{"arch": "vit", "model": "sound classifier", "dataset": "synthesised sound scenes: up to three everyday sounds over a background", "train_examples": 26041, "gain_aug_db": 6, "time_shift_ms": 50, "n_mels": 64, "hop_length": 320, "input": "log_mel", "spec_augment": true, "win_length": 512, "targets": ["first sound", "number of sounds"], "num_classes": [38, 3], "norm": "rmsnorm", "norm_position": "pre", "activation": "swiglu", "mlp_ratio": 2.67, "head_dim": 64, "fused_qkv": true, "bias": "all", "qk_norm": false, "parallel_block": false, "inner_norm": false, "patch_size": [16, 8], "layers": 8, "width": 320, "positions": "relative_bias", "pooling": "mean", "label_smoothing": 0.05, "loss": "cross_entropy", "init": "trunc_normal_002", "residual_init": "scaled_by_depth", "optimizer": "adamw", "lr": 0.0018, "beta1": 0.9, "beta2": 0.98, "eps": 1e-10, "gradient_centralization": true, "ema_decay": 0.995, "steps": 15200, "batch_size": 256, "epochs": 149.4, "lr_schedule": "cosine", "final_lr_fraction": 0.05, "warmup_steps": 450, "weight_decay": 0.2}
Rows from block 5 of a small sound classifier, named by matrix and row number. Rows with one number belong to one neuron. Each number is 128 + 32 x the weight over its row's rms, rounded and kept within 0 to 255. All counts start at 0.
After each neuron's rows are labels from the 100 clips, of 14848, where the neuron reaches its largest size: "responds to" is what is common among them. Only what is clearly more common there than usual is listed. The data: synthesised sound scenes: up to three everyday sounds over a background. In brackets: how many of the 100, against the usual share in percent.
# gate: MLP gate (model.blocks.5.mlp.gate.weight, 848x320), inputs 108-161
# fc1: MLP up (model.blocks.5.mlp.fc1.weight, 848x320), inputs 108-161
# fc2: MLP down (model.blocks.5.mlp.fc2.weight, 320x848, transposed), outputs 108-161

gate.529 [ 94 193 113  96 123 182  57 165 170 151 100 130 135 142  90 113 116  87  80  87  81 142 124  57  86  88 140 153 106 107 158 115 153 150 113 124 125 142 114 152  88 149 168 166 139 128 129 113 169 167 109  88 175 120]
fc1.529 [ 57 175 103  81 100 155 131 179 160 111  92  65 118 129 149  62 149 107 181 119 129 126 141 142 152  79 116 107 128 131 139 115 152 145 168 156 177  96  71 100 140 106 118 125 111 124  64 141 151 137 143 178 170 112]
fc2.529 [131  92  83  93 223 115 124 161 156 102 134  92 115 157 122  65 159 146 107 183 117  98 110 179 134 154 108 109 114  92 156 160 115 131 202 177 135 179 174 166 114  89 123 137 150 132 208 142 125 137  74  80 146 122]
responds to: number of sounds: 3 (99 vs 33); mooing (34 vs 5.1)

gate.522 [ 83 170 116 118 148 156 118 132 166  75 120  94 136 153 159  76 126 129  89 144 108 144 126 138 156 142 109  92 118 112 110 152 107 103 125 151 156 138 125 114 134 121 126 161 119 152 193  92 136 143 122 106 105  70]
fc1.522 [ 90 126 119  47 194 137 108 207 194  49 147 140 117 156  88 125 157 107 115  98 129 137 139 106  55 129 130 161 143 122 162  73 154 138 116 123 129 149 137 132 139 152 164 129 149 150 129 101 106 151 111 139  64 146]
fc2.522 [121 128 156  99 199 135 116 121 172 109 151 129 108 155 104 101 154 127 104  96 170  95 193 102 129 141 149 213 129 130  96 130 117 104 133 147  84 148 113  82 129 108 140 108 171  85 107 112 127 184 126 128 119 113]
responds to: number of sounds: 3 (81 vs 33); glass breaking (39 vs 5.1); spray hiss (30 vs 5.3)

gate.629 [154  98 146 121 150 143 187 113 100  61 143 107 130 114 153 159 147 125  93 189 144 104 140 123 117 115 123 134 105 107 181 128 176  97 123 143 167  63 105 146 114  87 159 117 170 116 143 104 184 100 102 108 122 143]
fc1.629 [ 34 153 110 100 204 155 114 171  94  81  66 116 106 131  88 139 182 127 110 117  96 122 162 189 114 155 159 157  84 123 125  86 121 103 152  79 143 114  69  60  89  89 105 158 184 113 185 133 135 139  76 192 139 119]
fc2.629 [171 152 160  76 116 149 148 100 188  86 133 128 114 104 135 194 155 116 141 171 137  79 155 162 153 149 130 113 132 133  90 135 105 130 168 134 163 112 118 100 129 119 102 131 137 112 137 151 131 104  65 170  88  98]
responds to: number of sounds: 3 (62 vs 33); hammering (29 vs 5.1); bird chirping (28 vs 5.2)

gate.514 [180 184 169 140  97 150 123 113 130 146 106 120  95 120 109 118 110 128  92 112  98 119  77 141 149 145 161 122  98 108  71 141 166 120 147 128 154 112 115 137 141 123 152 108 129 159 107 154  69 116 154 151 179  95]
fc1.514 [164 125 110  93 116 146 120 111 184 145  89  91  75 139 130 139 112 134 152 149  96 120 121 131 114 152 150  90  56 148 133 170  86 129 109 115 147 112 151  79 128 158 105 114  70  87 121  83 132 145 118 110  86 148]
fc2.514 [125 129  69 113 132 141 116 130 188  84  87 105 126 124 123 118 108  72  93 141 152 131  96 116 102 126  74 177 113 123 162 132 124 107 177  88 178  98 157 149 147  89  79 150  64 113 126 105 126 167 125  95 109  71]
responds to: number of sounds: 3 (72 vs 33)

gate.412 [ 88  73 151 110  67 131 137 215  61 111 114 200 123 125 160 221 174 141 152 169 101  88 100 108 166 143 153  69 104 194 119 175 147 129 139  74 145 154 105  74  77 149 145 128  98 137  99  94 125 139  82 129  80 163]
fc1.412 [ 95 173 101 171 145 113  93 138 152 108 134 112  77  96 107 155 104 140 122 214 103 130 152 176 160 163 103 105 152 208 150 126 167 134 123  71 136 108  84  56 174 163 159 167  62 135 117 126 101  71  96 137 171 155]
fc2.412 [132  74 108  76 116 113 144 137  70 132 112  48 149 175 145 207 128 107  97 109 107 118 143  61 133 142 114 128 171 143 107  70 121 109 129 159  89 150 107  75 106  70  93 140 114  96 151  87 126 147 117 151  72 113]
responds to: thunder (69 vs 5.3); first sound: thunder (69 vs 2.7); background: none (51 vs 21.9)

gate.84 [156 180 158 143 171 176  82 148 134 125  86 136 115 111 121 111  87 102 116 168 130 112 176 112 123 118 147 185  84 124 123 139 110 137 167  97 148 152  79 147 124 181 125 142 100 139  35  73 130 160 151 149  94 138]
fc1.84 [ 99 154 124 102 152 102 110 133 118 137  90 195 106 144 150 125  95 100  29 111 126 191 176 112 104 189  82  96 145 130 138 130 132 137  83 146 117 140 197 141  95 159 132 133 111 105 136 159 164 164  89 133  96  64]
fc2.84 [ 37 154 129  85 109 171  83  74  99  86 101  76 161  87 118 142 121 126  77 135 116 139  62  65 147 145  94 103 113 136 135  98 151 168 115 123 154 130 115 132 128 152 134 176 125 109 126 152  42  75  99 155 141  82]
responds to: thunder (58 vs 5.3); first sound: thunder (57 vs 2.7); background: none (45 vs 21.9)

gate.483 [129 113 168  87  90 168 123  91 101 109 135 120 168 178 156 127 133 153 101 110 153  86 102  96 219 103 153 103 143 152  60 136 124 151 108  68 128 101 154  66 119  81 100 124 118 103 132 141 132 157 125 118 135  94]
fc1.483 [110 143 117 115  72 127 163 105 166 144  94 151 112 136 135 107 165 129 131 128 160 111 187 183 121 112 131  38 116 123 122 156  97 114 156  97  92 122 128 131  84 103 128 115 169 152 124 136 148 143 142 112 144 117]
fc2.483 [129 125  73 125 170 147 112  90 104 145 104  91 138 104  87 132 118  95  91  93 133 121 109 185 179 154 184 143 128 129 137 102  97 139  51 154 125 155 134 124 166 133 109 181 117 123 131 102 103 116 146 122 136 152]
responds to: thunder (29 vs 5.3)